Weights of a small multi-label audio tagger.
Model: log mel input, arch resnext, norm batchnorm, depths [2, 2, 6, 2].
Training: soap at rate 0.0027, batches of 64.
Data: 39062 training examples, 11.8 epochs.
Rows from block 5, named by matrix and row number. Rows with one number belong to one channel. Each number is 128 + 24 x the weight over its row's rms, rounded and kept within 0 to 255. All counts start at 0. After the name is the row's rms in percent of the matrix's.
# convs1: grouped (16 groups) 3x3 conv (model.blocks.5.convs.1.weight, 192x12x3x3), inputs within the group 6-11, a 3x3 kernel for each
# convs2: expand pointwise conv (model.blocks.5.convs.2.weight, 384x192x1x1, transposed), outputs 64-127
convs1.83 099 [105 116  89 121 169 102 144 135  98 113 129 159 172  91 112 178 140 101 155 111 140 117 105 124 186 113 132 167 156 152 126 113 135 107 111 147 121  94  85 108 129 114  90 118 174 141 112 122 134 135 121 138 106 102]
convs2.83 101 [ 77 124 103 137 108 158 120 137 122 107 115 110 149  86 145 133 113 102 113 128 155  95 154 151 138 138 138 135 138 159 134  98 101 140 181 170 151 101 125 116 120 165 105 187 115 125 115 141  96 131 131 131 118 157 132  88 145 161 106 127 120 121 136 138]
convs1.84 095 [105  90  99 163  97 126 100 189 143 119 127 157 118 157 115  70  54 138 111 139 147 107 120  93 121 129 110 145 103 116 106 147 143  99  73 154 156 143 124 155 119 137 161 115 121  87 133 150 115 115 173 133  92 174]
convs2.84 101 [110 128 123 152 157 137 177 112 140 141  98 114 166 122 109 143 123 151 142 130 120 132 140  91 155 127 117 113 103 113 135 103 118 172 120 159 134 101 127 143 144  72 126 145 111 109 119 148  89 124 125  81  89 132 112 122 120 146 120 139 114 103 131 135]
convs1.85 096 [ 72 145 102 139 102  79 153 107  71 138 149 108 107 118 107 152 160 122 111 125 158 114 119 157 125 136 133 109 138 117 116 183  87 144 131 148 111 166  99 132 131 134 156 149 137 171 144 125 152 141 130 115  99  91]
convs2.85 101 [143 126 119 123 135 140 130 138 130  96 125 139 143 107 156 121 113 106 121 110 169 127 106 130 152 161  95 110 107 147 105 147 149 164 146 121 165 120  89 148 165 141 106  91 111 110  99 130 131 139 117 149 111 166 107 108 117 105  81  86 121 114 124  89]
convs1.86 103 [117 172 103 116 117 126 114 127 104  97 174 115 109 130 167 133 102 159 124 108 108 110 126 126 106 167 144 150 135 148 118 138 131  83 114 110 114 139 129 129 115 117 103 162 129 183 121 144 128 151 137 129  89 129]
convs2.86 095 [115 100 140 119 141  90 116 160 106 112  78 113 155 179 124 107 167 140 156 115 157 136 107 158  87 124 150  97 108 144 175 140 125 131 145  99  91  88  93 138  90 121 107 162 181 133 129 126 106 151 124 162 129 160 156 163 119 126 189 162 159 125 121 133]
convs1.87 108 [158  98 116 124 144 107 135  90 116 104 127 115 159  80 136 129 208 121 145 104 132 114 123 130 112 160 113 138 126 128 127 124 128 117 123 124 135 129 145 129 123 118 134 120 113  94 206 108  89 151 114 142 116 138]
convs2.87 102 [ 64 164 100 101 108 116 151 144 181 113 127  80 136 151 147  87 137 133  99 147 148 143  84 146 122 112 136 155 134 124  92  95 118 179 133 120 108 120 122 169 166 143 121 141 145 118  96 128  98 107 145 107  82 165 133 185 155 103  96 113 102 123 141 130]
convs1.88 099 [ 89 110 146 108 110 158 126  99 101 123 122 165 196  67 174 147 158 132 123 132 116 141 138 113 129 131 123 116 172  96 131 148 154  88 108 108 121 129 122 132 129 122 130 137 126 121 104 146 152  94 121 150 159 103]
convs2.88 101 [127 109 167 120 121 161 127 116 168 140  70 141 104 123 148 156 142 120 130 119 158 116  99 152 104 106 138 130 194 104 163 143 106 135 133 149 170 128  94 114 111 131 133 148 131 107 157 158 137 140 140 194 123 115  68 124 148 116 117 123 145 100 164 135]
convs1.89 108 [141 100 187 170 104 157  94 166 139 141  83 164 165 103 101 168  94 130 125 180  96 124 116 130 134 117 124 134 133 125 163 107 113  96 161 118 107 154 107 134 129 125 147 118 143 124 147 111 129 145 126  89 127 126]
convs2.89 098 [158 132 160 109 167 124  81 149 109 136 115 172 135 132 141  90  83 114 147 121 147 125 176 143 117  81 124 120 129 127  95 131 157 152 157 122 157 138 108 178 115  83 157 128 122 127 151 173  98 113  96 106 102 149 178 153 122 137 142 122 117 163 115 145]
convs1.90 093 [ 81 144 185 135 137  93 158 123 140 110 127  98 130 110 108 128 179 142 103 154 129 112 116 154 132 127 115 153 110 154 108  95  86 115 111  99 129 133 119 158 154 110 134 137 109 144  99 144 111 152 111 148 113 145]
convs2.90 099 [125 133 142 120 133  83 105 110 135 132 159 126  78 126 130 125 146 131  95 110 148 126  94 152 111 172  97 121 107 152 148 124 122 134 144 111 163 107 134  94 134 110 127 138 133 164 120 109 104 128 109 131 149 155 131 211 132 140 126 176  79 138 123 124]
convs1.91 097 [153  95 121 111 208 110 114 108 112 131 113 113 177 108  89 102 125 136 120 124 121 155 110 141 139 122 123 127 102 132  97 152 117  93 117 102 112 134 135 150 146 111 106 163 165 106  72 132 131 109 106 151 135 127]
convs2.91 109 [136 144 125 104 127  96  81 112 115 145 140 111 153 134  92 147 117 145  83 123 142 135 144 113 198 122 146 124 113 137 111 115 151 151 118 101 152 118 147 105 158 162 143 152 106 118  98 103  75 111 145  88 135 125 125 143  94 128 108 137 137 120 154 183]
convs1.92 098 [110 122 152 100 116 143 113 110 110 113 118 102 129 170 100 154  56 119 123 116 123 120 114 133 131 116 122 120 169 114 124 134  98 111  90 135 112  93 156 135  90 116 164 178 163 102 105 114 116 121 123 124 145 202]
convs2.92 098 [157 141 102 135 135 125 132 119  89 100 184 131 139 141 168 148 124 134 165 142 135 145 115 110 121 139 109 151 133 150 133 152 116 188 106  93 102 144 109 147 163 122 112 113 125 131 117 142 120 114 140  77 135 136 153 103 127 126 124 144  84 103 172 126]
convs1.93 099 [104 125  97  89 147  75 130 129 106 146 133 126 122 126 142 112  72 118 108 117 114 118 118 106 136 139 136 115 147  95 135 163 123 116 116 103 131 110 118 137 109 140 149 139 141 142 188 143 129  96 163  97 138  97]
convs2.93 096 [ 92 157 131 118 125  91 107 134 132  94 128 139 109 143 141 120 129 133 153 138  97 123 109 130 138 111 114 142 108  83 117 122 128  94 141  96 192 141 109 145 102 100 102 108 164 138 107 130 156 136 129 103 130 129 144 155 145 112 121 135 112  99 141 132]
convs1.94 101 [138 111 104 134 137 101 131  82 119 122 102 115  91 141 117 147  82 121 141  93 157 119 129 131 125 151 126 113 101 148 153 125  93 111 117 140 116 128 151 120 142 100 135 135 137 103 143 138 137 106 144  96 111 135]
convs2.94 107 [168 150 149 102 140 127 115 113 121 130 118 148 153 127 134 119 137 117  89 184 155 143 118 152 127  91 127 123 132 135 129 153  99 137 175 120 188 141 136  97 144 110 105 184  85 153  89 111 143 166 116  73 122 200 144 106 141 123 157 134 103 116 158 126]
convs1.95 105 [115 106 112 129 132 104 106 150 103  95  96 132 163 100 136 148 110 145 116 183  86 133 134 117 131 117 122 122 126 103 145 110 160 123 148 110  90 147 120 149 128 133  96 123 125 172 124 140 153  72 157 140  91 149]
convs2.95 096 [131 109 154 150 135 131  84 177 113 130 116 155 111 134 145  93 166 135 105 150 158 139 115 158 101 114 151 141 133 125 133 135  84 109  91 126 153 135 110 119 125 137 166 175 160 103 156 137 148  79 148 112 183 118 119 119 102 167 146 142 123 165 110 132]
convs1.96 097 [124 102 115  99 153 136 141 128 136 135 184 123 112  90 132 136 135 153 129 123 131 146 167 136  99 133  84 137 136 123 113 119 122 123 115 131 152 118 110 123 127 119 118 132 129  99 195 126 121  79 109 136  89 155]
convs2.96 099 [161  90 112 129 152 145 113 148 141 113 182 143 104 110 125 109 128 127 120 122 135 115 119  65 141  99  91 150 187 132 152 114 136 114 163 112 150 175 132  92 110 129 149 120 123 146  93 123 160 131 123 116 129 126 136 139 145  97 116 170 160 158  92 158]
convs1.97 096 [180 122 143 120  60 117 116 169  79 110 165 115 115 106 148 121  93 106 151 124 156 112 123 135 155 174 153 123 153 120 134 122 119 118 133 131 101 174 128 103 105 125 134 126 127 138 219 116  98 124 103 118  91 124]
convs2.97 100 [ 66 152 144 118 119 152 138 130 162 110  95 122 142 129 116 174 100 122 122 119 111 120  91 123 140 114 160  98 128 174  98 148 175 139 114 127 115 156 130 151  91 108 146  57 122 143 129  90 130 170 146  77 121 125 100 150 148 106 131 123 119 123 132 129]
convs1.98 096 [160 138 148 188  81 165 136 155 144  95 121  90 151 163 123 105 105 100 172 132 145 135  99 125 132  78 176 141 128 141 131 131 149 130 134 116 143 133 116 132 125 145 132  96 139 117 151 107 146 108 160 121  86  91]
convs2.98 102 [161 155 190 173 158 122 153 106  74 150 122 137 126 138 157 108 105 150 125 132 156 147 104 112 181 149 168 174 131 141 129 135 141 167 148 117 103 119 119 125 112 118 180 136 173 149 155 122 127 135 133 142 116 156 137  91 154 165 126 144 124 113 118 143]
convs1.99 094 [121 161 153 130  84 140 126 143 111  83 105 116 144 174 127 114 118 124 129 154 133 117 122 100 151 165 122 102 120 159 126 130 152 130 127 135 126 128 160 115 164 117  97 122 111 112 144 152 142 221 106 115 144 117]
convs2.99 107 [108 111 121 132 134 112 118 134 108 123 121  96 141 125 159 121 145 149 129 119 134 105 147  95  96 139 142 163  84  95 140 111 133 132 143 124 140 102 133 122 108 132 156 106 111 106 110 139 142 101 121 112 135 137 152 142  79 134 185 136 196 151 141 101]
convs1.100 097 [126 150  75 109 131  82 111 120 121 125  70 196 112 103 108 111 160 115 112 101 113 148 142 144 145 125 138 141 120 158 120 127 105 126 123 137 160  87 130 144 125 125 118 132 125 114  97 110 120  90 101 135 118 160]
convs2.100 102 [ 85 126 151 113 106 104 153 110 124 134 122  76  94 133 122 139 173 137 112 128 145 128 132 116 147  94 160 146  89 114 148 128 100 142 113 145 138 132 161 135 142 162 126 143 121 162 135 148 115 118 146 142  85 114 146 149 127 143 119 117 145 178 150 147]
convs1.101 100 [139 150 123 135 115 110 109 163 143 119 208  71 150 144 110  93  96 148 118 105 121 118 107 105 148 144 107 108 148 121 135 127 126 132  98 125 106 156 137 126 164 109 109 128 144 149 156  82 155 166 134 118 115 179]
convs2.101 095 [134 128 132 122 136 135 129 142 128 103 130 153 122 155  87 107 108 105  66 124 133 132 146 100 117  96 128 185 144 107 100 129 144 130 155 118  72  70 140 126 117 140 108 101 148 106 101 149 138 168 152 157 104 156  88  90 178 139 145 142 147 149  86 165]
convs1.102 097 [161  89 128  93 148  91 101 148  86 122 196 129 150 104 130  76 133 113 173 128  83 117 138 140 146 109 118 117 151 109 130 137 136 134 131 151 157 141 100 148 117 102 137 157 123 122 192 163 107 151 136 101 102 102]
convs2.102 097 [ 83  70 119 100 149 123 127 148 133 140 165 138 162 115 132 195 125 132 118 115 136 109 127 131  98 104  95 171 128 116 151 117 148 136 116 109 137 152 121 128 163 130 123 102 161 130 153 108 139 148 153 150 116 143 106 117 144 134 110 106 123 121 132 159]
convs1.103 105 [150 170 140 130 109 154 136  88 120 126 113 107  88 147 125 114 104 131 142  94 120 116 151 125 118 151 155 144 140 128 121 128 137 143 135 134 127 166 119 127 122 121 155  79 142 107 128 119 109 119 132 173  92 152]
convs2.103 104 [152 164 151 123 122 117 143 113 152 135 147 135 135 126 186 139 127  99 125 129 131 104 147 145 113 134 131 141 139 131 109 169  79 162 133 144  80 136 112 110 142 122 130 128 157 143 150 140 140 127 151 156 120 126 130 150 140 123 117 146 116 163 119 111]
convs1.104 100 [119 146  93 156  79 148 156 137 124  92 121 118 110 135 137 122 144 137  82 147 128 178 106 122  77 203 111 154 113 138 128 129 137 119 136 121 135 140 123 145 141  98 122 114 127 125 115 152  82 187  89  90  98 129]
convs2.104 100 [135 110 124 125  95 137 156  55 124 157 179 153 154 142 128 113 147 111  79 136 133 156 150 139 123 134 121 104 153 117 140 139 150 145 111 143 138 119 160 114 119 132 130 153 108 113 162 101 108 128 119 117 122 130 153 119 103 122 165 124  80 146 105 131]
convs1.105 089 [ 82 110  93 162 152  80 149 125 132 190 120 122 109  60 146 166 107 134 138 100 114 124 173 156  97 119 135 140 111 131 116 129  98 152 131 124 109 117 132 117 119 123 135 145 116 128 109 100 110  44 103 142 145 157]
convs2.105 109 [135 168 106 135  78 133  73 121 105 141  89 116 135 127 129 117 135 131 131 100 136 122 128  89 145 147 157 200  97  67 126 148 146 135  90 111 124 123 132  94 151 107 176 111 115  97 118  90 118 103 111 127 138 117 122 137 121 114 156 117 167  95 166 174]
convs1.106 102 [123  88 153 144 145 114 121 121  94 168  98 108 138 139 125 107 157 131 132  95 131 126 131 103 131 179 124 145 141 154 138 115 133 115 112 127 114 183 104 108 137 102 133 108 145  93 176 145 146 156  89 166 127 141]
convs2.106 094 [100 128  67 117 153 152 160 135 153 125 130 126 157 109 137 126  94 121 102 128 124 128 102  99 120  99  80 113 118 127 161  92 118 139 151  90 111  97  76 109 117 105 149 157 139 142 116  84 132 156 168 102 119 126 126 160 124 131  95 113 118 131 130 123]
convs1.107 090 [171 102 105 125 102 104 127 128 132 129  77  66 101 150 155 104 143  86  96 121 110 123 131 123 139 148 114 109 133 102 124 120 136 138 140 134 132  93 111 115 109 134 104 132 136  94  91  84  86 110 172 113 119 103]
convs2.107 097 [110 130 125 140 135 137  98 111 121 138 125 163 174 104 132 188 147 141 145 158 111 123 139 126 104 124 128 103 134 140 103  90 117 156 128 121  89 122 136 144 143 102 115 122 105 125 120 116 142 125 115 164 196  84 187 150 116 122 104 102 172 100 165 171]
convs1.108 102 [138  71 132 128 130 142 116  79 141 167 118 124 126 127 121 146 141 121 135 143  98 127 120 118 153 112 153 134 105 147 115 148 134 118 163 124 100 148 100  94 108 117 126 177 128 119 170 115 103  89 157 100 123 137]
convs2.108 106 [108 127 131 103  93 100 148 133 143 101 128 134 129 119 108 115  99  73  94 148  96 171 129 129 116 124 130 137 132 103 148 111 105 148 118 152 137 166 125 124 138 125 131 149 135 151 161 134 200 127 131 143  84  93 167 141 138 137  87 149 140  95 141 112]
convs1.109 100 [143 119 122 143 104 163  81 123  94 116 141 137 149 115 163 155 115 109 125 128 131 106 147 107 142 114 164 109 147 121 133 115 109  97  99 135  93 205 179 122 137  98 105 129  89 120 120 128  91 119 141 111 123 130]
convs2.109 091 [ 99 123 116 114  98 130 129 103 137  85 137 138 136 149 124 146 163 154 135  74 113 145  96  92 147 169  93 116 125 133 172  53 159 164 101 114 103 149 114 125 140 123 128 112 135 147 146 133 150 152 136 123 196 138 136 132 150 131 131 123 110 146  95 150]
convs1.110 104 [124  98 139 137  75 160 114 143  99 152  98 129 131 114 130 139 133 131 125 132 143 139  98 164 116 141 131 135 124 125 154 114 144 129 140 126  68 218  80 143 110 103 135  91 126 121 136 155 116 111 134 122 105 149]
convs2.110 098 [146 117 132 114 148 124  86 139 139 130 144 147  66 119 140 109 162 176 117 108 147 116 141 125 129 207 120 104 119 157 133 121 186 118 100 116 148 141 104 133 125  96 135 113 127 141 104 159 109 124 124 136 102 142 158 105 142 122 137 135  91 149  97 137]
convs1.111 099 [110 102 134 117 144 131 110 156  99  67 141 128  98 120 131 174 107 143 118 139 143 116 161 115 117 123 128 166 119 122 119 135 120 129 157 127 150 134 129 129 130 117  80 165 161  96 103 153 156 118 177  65 158 183]
convs2.111 096 [121 147  99 166  91 114  99 104  98 141 109 106  91 101  82 102 132 124  97  99 128 180 116 113 122 138 149 127 133 113 149 137 131 158 186 128 117 155 140 140  92  90 141 142 150 113 125  81 151 106 106 153 123  93 151 159 156  64 147 128 140  75 127 160]
convs1.112 093 [110 118 149 120 135 176 145 160 156 121 128 120 112 124  83  64 154 107 150 150 113 117 118 131 121  94 124 103  91 115 167 131 128 107 119 145 128 195 105 123 164 117 126 114  82 137 165 142 106 141 107  89 151  94]
convs2.112 093 [112 140 140 127  61 146 146 108 145 126 132 157 140 166 134 128 133 107 149  96 134  86 146 137 118 122 141 102 110  92 126 178 115  88 164 179 101 129 123 138 125 154 146 133 149 116 143 150 136 154 120 141 105  91 163  67 154 138 138  90 163 146  83 108]
convs1.113 096 [ 87 173 103 117  67 141 117  76 105 135 110 148 133 138 162 144 115 118 138 116 129 153  85 139 131 122 127 113 134 109 115 112 102 135  93  90 150 123 115  79 149  95 116 141 160 158 102  87 137 139 168 119 141 118]
convs2.113 095 [107 146 108 136 110  96 161  83 125 106 145 142 119 101 152  99 113 135 112 118 105 152 105  98 136 115 107 165  80 109 144 132 162 157 132 112 156 123 143 145 100 117 120 179 115 138 123 152  68 139 113 124 123 160 116 110 134 102 150  56 135 144 124 116]
convs1.114 108 [100 117 125 116 116 170 156  99 131 155 114 109 147 102  96 111 147 152 140 137 113 146 119 124 154 116 149 163  95 140 135 107 150 119 132 112 136 114 132 102 173  89 161  82 140 105 140 102 108  99 164 174  93 141]
convs2.114 098 [148 155 132 112 167  85 141  80 138 123  89  69 131 135 102 125  60 139 116 141 126 128 149 153 107 121  95 151 122 119 169 162 131 106 126 130 117  96 155  91 147 212 140 146 149 118 129 142 106 129 139 162 170 145 133 105  92 130 135 146 106 123 101 151]
convs1.115 098 [104  86 123 111  88 173 146  93 135 129 136 133 107 154 135 142 113 117 143 126 141 131 125 123 124 130 150 133 119 154 130 140 133  78 146 110 177 112 163 132  76 127 152 113 115 140 176 112 163  44 127 115 163 111]
convs2.115 091 [139  98 107 123 162 115 123 161 179 111 173  95  84 108 136 142 122 147 121 125 140 138  76 138 133 115  94 111 119 140 163 122 126  90 127 111 125 131 101 135 172 107 166  90 134 109 122  88 138 104 126 110 115 110 138 145 149 166 113 144 128 123 139 110]
convs1.116 103 [117 143 154 170  91 130 118 142 155  92 135 122 140 123 151 162 121 122 140 128  99 125 132 120 112 152 166 143 114 135 183  78 120 126 160 155 106 112 138  80 121 119 192  86 101 125  97 129 114 128 148 181 102  76]
convs2.116 100 [119 114 131 158 124 117 125 130 143 135 163 139 125 159 117 139 138 142 125 130 118 103 116  92 155 131 102 128 179 105 173 137 114 152 147 157 121 113 150 114 106 129  88 170 145  57 127 112 124 111 104 117 162 183 159 123 107 139  79 130 125 134 148  63]
convs1.117 103 [129 137 125 162  94 189 184  93 122 115  79 114 123 107 105 168 122 139 118 122 128 139 128 120 156 150 158 141 122 132 128 150 112 128 142 103 144 127 156 191  35 173  92 138 118  77 160 118 157  90 176 135  77 124]
convs2.117 096 [164 161 116 104 100 162  82 104 133 110 160  99  96 145 156  85  86 167 160 126 180 109 126 107 121 171  64 123 147 147 185 179 141 139 151 152  93  95 103 157 149 131 178 112 121 145 128 168 139 101 140 138 125 156 161 106  86 153  99 133 114 153 139 120]
convs1.118 101 [171 148 125 168 122  98 111 111 176 124 140 106 109 129 144 109 103 123 127 146 136 128 112 141 151  91 152 117 116 109 101 170  66 146 157 129  91 142 149 116 119 155  85 132  96 158 144 150 144 140 104 109 140 145]
convs2.118 091 [145 132 125 110 175 161 114 110 103 121 100 165 120 137 137 137 102 176 144 130 119 142 139 137 120 138 157 123  49 125 128 122 156 179 165 155 159 143  98 122 103 129 117 135 157 140  72 132 170 144 159 152 148 134 136 150 100 140 166  93 127 148 108 182]
convs1.119 106 [121 187  77 116  74 150 105 199 105 113 125 130 125 121 115 137  74 127 122 125 115 167 116 107 142 131 159 120 127 126 122 124 119 120 164  98 135  94 128 124 122 117 142  97 147 139  69 157 159 107 122 159  85 138]
convs2.119 103 [140 151 149 132 158 124 116 126  92 127 103  99  95 118  81 109  98 137 120 143  88 114 142 121 140 101 144 143 161 116 145 166 108 136 127 120 131 152 133 123 124 161 146 149 122 129 114 107 140 120 117 175 139 146 128 150 108 105 136 135 138 119 112 129]
convs1.120 110 [138 127 105 185  65 176 115  96 130 111 137 112 161  73 201 120 127 119 138 107 133 138  91 122 126 147 127 117 122 117 124 125 143 129 131 119 104 136 120 119 144 119 116 149 105 118 152 107 129 140 110 135 113 109]
convs2.120 100 [109 154 110 129 138  71 156 113 137 120 123 148 138 101 144 137  84 135  98 105 176 130 143 147 159 155 106 115 152 125  95 127 141 131 107   0 120 121 165 110  69 144 122 147 130 158 141 123  93 131 110 192 111 116 155 129 112 122 145 120 128  93 142 133]
convs1.121 100 [129 139 114 115 107  77  86 127 141 128 126 121 111 110 108  86 150 147 120 129 147 115  99 162 134 106 151 117 162 131 156 106 131 111 111 130 126 129 134 142 163  94 146 103 127 118 131 116 140  94 133 129  84  99]
convs2.121 101 [105 117 129 148 102 106 127 145 145 140 134 116 178 142  89 154 158 114 136 151  87 188  86 130 102 110  95 143 109 110 127 144  81 123 140 154 128 104 145 117 164 119 150 116 133 180 152 164 151  98 129 126 133 117 145  85 156 133 127 129 124 145 152  98]
convs1.122 099 [103 191 120 114 107 127 139 145 144 128 179 125 143 118 114 134  95 120 146 120 109 146 127 110 124 122 195 123 149 104 120 113 150 138 115 135 114 117 153  94 127 101 132 140 103 103  94 120 113 138 105 120 124 137]
convs2.122 096 [128 132 115 126 137 138 151 133 157 127 156 133 145 141 126  85 180 175  80 138 101 121 105 112  74 107  95 105 119 131 123  87 125 122 125 124 107 112 127  92 151 130 120 114 187 116 161 100 136  93 139 145 150 140 111 163 161 106 134 102 136 110 124 107]
convs1.123 103 [151 108 138 125 151 116  99 157  99 128 113 135 129 145  93  89 162 117 139 143 142 155 112 180 120 151 161  91 152 140 111 125 108 115 105 142 123 136 112 119 168  94 127 103 111 158 128 103  64 162  89 117  82 112]
convs2.123 096 [148 126 148 132 114 106 150 103 146 155 144 107 126 154 135 141 150 108 113 141 139 106 107 144 157 117 141 131  99 128 128 138 131 145 159 134 159  88 105 148 179 124 132 128 153  77 117  92 109 155 125  84 102 130 113 159 134 115 154  70 122 124 109 134]
convs1.124 103 [ 99 147 128 139 121 115 154 113 128 125 111 130 121 138 107 147  77 160 104 129 112 130 126 112 104 138 116 167  70 168 146 112 113 148 105 162 121 139 124 158  98 157 140  99 134 183 107 160 149 113 139 156 109  94]
convs2.124 108 [162 133  68 108 111 100 121 146 158 116 102 137 130 118 143 120 131  81 115 108 135 138 111  93 150 122 154 138 106 131 104 114 131 147 122 104 147 100 133 132 116 138 130 156  71 132 130 163 146 157 129 137  94 147 138 118 136 118 165 123 121 138 154 105]
convs1.125 099 [127 103 111 105 101 152 119 141 132 115 119 122  94 121 153  90 103 161 127 104 130  91 154 115  73 190 136 146 117 139 113 127 130 136 136 141 119 136 123 124 122 148 199  92 105 155 130  91 123  94 140 150 122 149]
convs2.125 096 [117 114 137 135 105 117 127 122  73 154 129 132 163  59 108 108 168 152 134  97 104 155 109  88  98 125 111  98 127 166 139 132 127  96 156 104 143 129  99 120 108 136 108 117 156 130  88 118 151 132 127 109 107  94 137 125 134 128 103 154  90 135 108 133]
convs1.126 100 [ 94 137 112 104 124 135 130 108 130 126  69 126  74 125 134 108 174 121 100 139 141 146 108 197 105 185 126 157 109 126 115 107 156 123 159 154 113 103 135 142 106 117 188 117 138 162 128 100 129 136 109 132 105 151]
convs2.126 095 [131 133 127 139 162  85 134  90 161 143 129 150 111 109 114 123 114  94 136 129  85 104 140 114 170 175 115  97 162 117 137  95 138 141 111 117  84 114 128 149 146 118 134 121 124  90 142 114 174 140 117  98  97 143 124 143 150 166 127 114 118 134 116 113]
convs1.127 097 [109 168 148 139 107 142 129 150 116 112 154 129 103 151 114 134  99 134 125 170 124 135 158 112 144  99 124 133 149 156 125 172 113 145 129 132 106 133 104 146 136 156 125 138 159 148 118 102 130 112 170 110 185 184]
convs2.127 097 [107 106  76 128 120 161  99 159 132 142 102 155 136 110 149 143 137 123 116 170 142 126 142 131 119 167 143 142 107 102 131 101 122 117 117 115 149 124 100 153 141 107 133 154 137 134 146 106 117 131 151 151 203 138 155 121 171 127 120 147 106 129 120  91]
convs1.128 092 [157  91 126 120 106  84 161 122 105 141 123 115  77  87 112 155 135  78 114 127 155 118 137 135 166 121 122 100 110 143  96 116 157 131 153 105 129 133 118 148  91 104 111 123 148 110 143 116 141 115 135 112 142 133]
convs2.128 098 [146 135 128 120 113 158  97 111 121  98 125 111 200  96 105 132 133 144 130 126  96  74 152 147 115 143  99 115 129 141 176 134 130 122 122 177 125 125 116 133 108 121 136 152 130 101 108 163 106  99 106 161 153 102 148  97  97 115 116 138 148 134  92 141]
convs1.129 100 [143  85 121 124  99 105 137  91 119 156  96 121 101 125  84 163 113 113 153  98 137  87 162 120 160  93 125 148  98 102 108 147 140 133 120 106  79 113 136 145  97 130 150 161  94 100 167 142 113  85 139 104 145 104]
convs2.129 099 [117 106 161 126 142 143 138 160 121 127 148 124  93 136 204 126 138 140 128 121  89 142 171 146 133 156 100 129 153 137 151 105 127 114 176 117 167 154 148 103 126 103 118 114 156 143 136 111 120 136 130 126 121 128 101 135 113 150  95 149  96 109 125 165]
convs1.130 095 [140  97  96  84  74 115 103 105  93 123  83 150  96  75  93 110 175 112  77 136 142 133 128 128 130 143 130 120 138 118 124 119 140 124 140 139 124 134 128 143 146 140 137 172 161 119 114 143 134 120 148 124  75 144]
convs2.130 109 [168 124  89 138 111 180 120 126  94  92 134 128 137 143 168 138 141 134 133 127  53 139 130 107 126 146 155 150 127 132 142 141 107 158 129 162 145 109 153 108 110 160 138 145 153 213 146 139 134 142 158 141 122 159 126 145 138 146 180 140 123 121 102 138]
convs1.131 103 [140  78 142 151 108 137 167 125 115 146  89 147 136 133 126 120 117 102 142 159 125 131 109 137 120 147 130 122 108 120 164 124 127 112 151 102 107 115 156 117 156 109 105 156 141 142 156 106  91 136 137 194 140 138]
convs2.131 100 [ 88 115 152 118 169 146 130 126 142 128 130 135 119 124 103 118 128  96 156 116 192 108 139  97 118 124 164 139 143 132  99 136 101 109 169 104 125 126 151 140 168 115 132  99 117 140 146  65 114 109 114 125 130  98 149  97 130  90  98 122 146 123 130  92]
convs1.132 106 [126 107 131 141 123 149 103 149 115 144 106 154 120 134 132 132 120 134 133 122 105 148 115 132 118 133 124 165  54 169 110 120 146 100 148 109 140 104 150 112 160 111 121 132 143 147 101 134 125 110 122 165 137 144]
convs2.132 097 [135 155 182 123 105 117 157 135 123  90 109 163 181 102 123 141  82 114 122 141 167 111 186 143 135 132 133 106 106  87 124 126 135 128  77 114 159 115 164 105 145 124 137 132 114 161 129 138  95 107 153 114 120  96 148 133  93 132 107 121 163 143 111 183]
convs1.133 091 [143  98 127 119 155 124 125 121 132 110 121 135 133 122 130 139 107 158 167 121 103 123 151 127 130 136 134 116  49 102  98 172 102 117 101  89  99  56 126 144 136 127 123 103 103 122 150 127 107 130 140 162 154 143]
convs2.133 102 [150  96  92 102 129 117 108 108 104 113 147 110 140 155 122 140 183 147 134 143 117 102 126  99 113 166 173 125 179 132  75  72 146 126 132 118 144 101 117 118 143 126 188 131 147 124 101 131 136 156 151 145 144 155  97 141 100 113 146 106 137 160  88 124]
convs1.134 103 [125 140 125 151 129 117 112 140 122 111 152  97 126 128 157 124 124 114 156 157 107 132 142 134 116 118 137 110 117 139 135 129 118  83 128 146 107 143 120 121 136 125  71 157 165 137 133 141 132 154 110 194 118  89]
convs2.134 103 [128 127  94 107 125 137 116 177 148 118 135 139 108 138 136 122 110 155 131  90 150 119  82 164 145 133 118 111 172 118 121 143 124 109  67 112 160 119 172 152 170 206  85 127 126 131 129 114 111  90 155 134 101 158 155 153  95 150 105 115  96 157 115  70]
convs1.135 090 [129 124 135 146 157 130 151 147 134 104 168 129 110 139 118 141 159 123 146 124 114 115 136 126 149 118 150 108 134 122 138 195 152 119 139 159  96 115  97 154 188 128 103 113 168 100 130 116 108 140  98 122 124 163]
convs2.135 091 [121 102 124 121 128 133 150 148 130  93 152 107 129 176 147 125 111 136  96 117 131 145 132 130 161 153 131 112 137 151  83 116  68 114 132 117 166 120 158  98 138 157  96 108 115 107 138 131 190 124 200 159 144  96 121 147 125 140 107 118 147 150 139 162]
convs1.136 104 [127 139 130 127 149 127 124 105 111 132 116 120 149  85 152 125 123 128 149  92 157 116 131 128 112 136 105 116  98 165 137 140 131 101 165  85 163 106 141 133  96 119 126 136  95 127 118 163 166  75 156 153  77 123]
convs2.136 099 [140 141  89 105 143 110 144 100 157 147 102 103 176 117 143 156 136 126 112 143 102  99  65 110 150 119 137 104  97 125 117 169 149 104 105 117 125  98 125 164 121 133  64 111 131 122 156 151 139 116 102 150 128 133  97 111 102  85 139 142 133 124 179 136]
convs1.137 086 [135 118 144 124 110 133 125 123 131 140 152 116 122 124 130 144  97 132 134 128 146 138 133 132 128 129 165  88 137 120  77  45  71 113 114  94 103 111 147 111  54 117 117 123 122 136 117 127 110 189 152  88 127  88]
convs2.137 104 [123 123 109 155 104 114 148 150 129 135 169 103 144 153 124 122  94 135  86  98  87 109 133 104 150 109 100 123 129 110 138 117  42 126 131  81 125  97 134  89 137 113 150 146 146 125 104 125 127  93 189 106 119  67 156 122 135 134 152 155 129 127 134 125]
convs1.138 105 [105 164 117 146 127 134 140 137 125 143 114 124 144 148 141 149 127 119  94 139 146 160 110 157 127 118 127 140 111 147 160  86 154 108 157  88 115 116 116 167 111 134  94 169 108 145 102 115 131  97 148 138  71 131]
convs2.138 104 [139 121 145 126 140 132  83 119 140 141 139 110 178 179 116 143 140 102 162  94 130 141 152 165 129 124 120 114 101 161 140 140 118 130 124 137 136 100 151 102 163  88 108  89 140 125 134 114 145 161 140 144 150 158 138 120  90  89 127 132 122 105 127 155]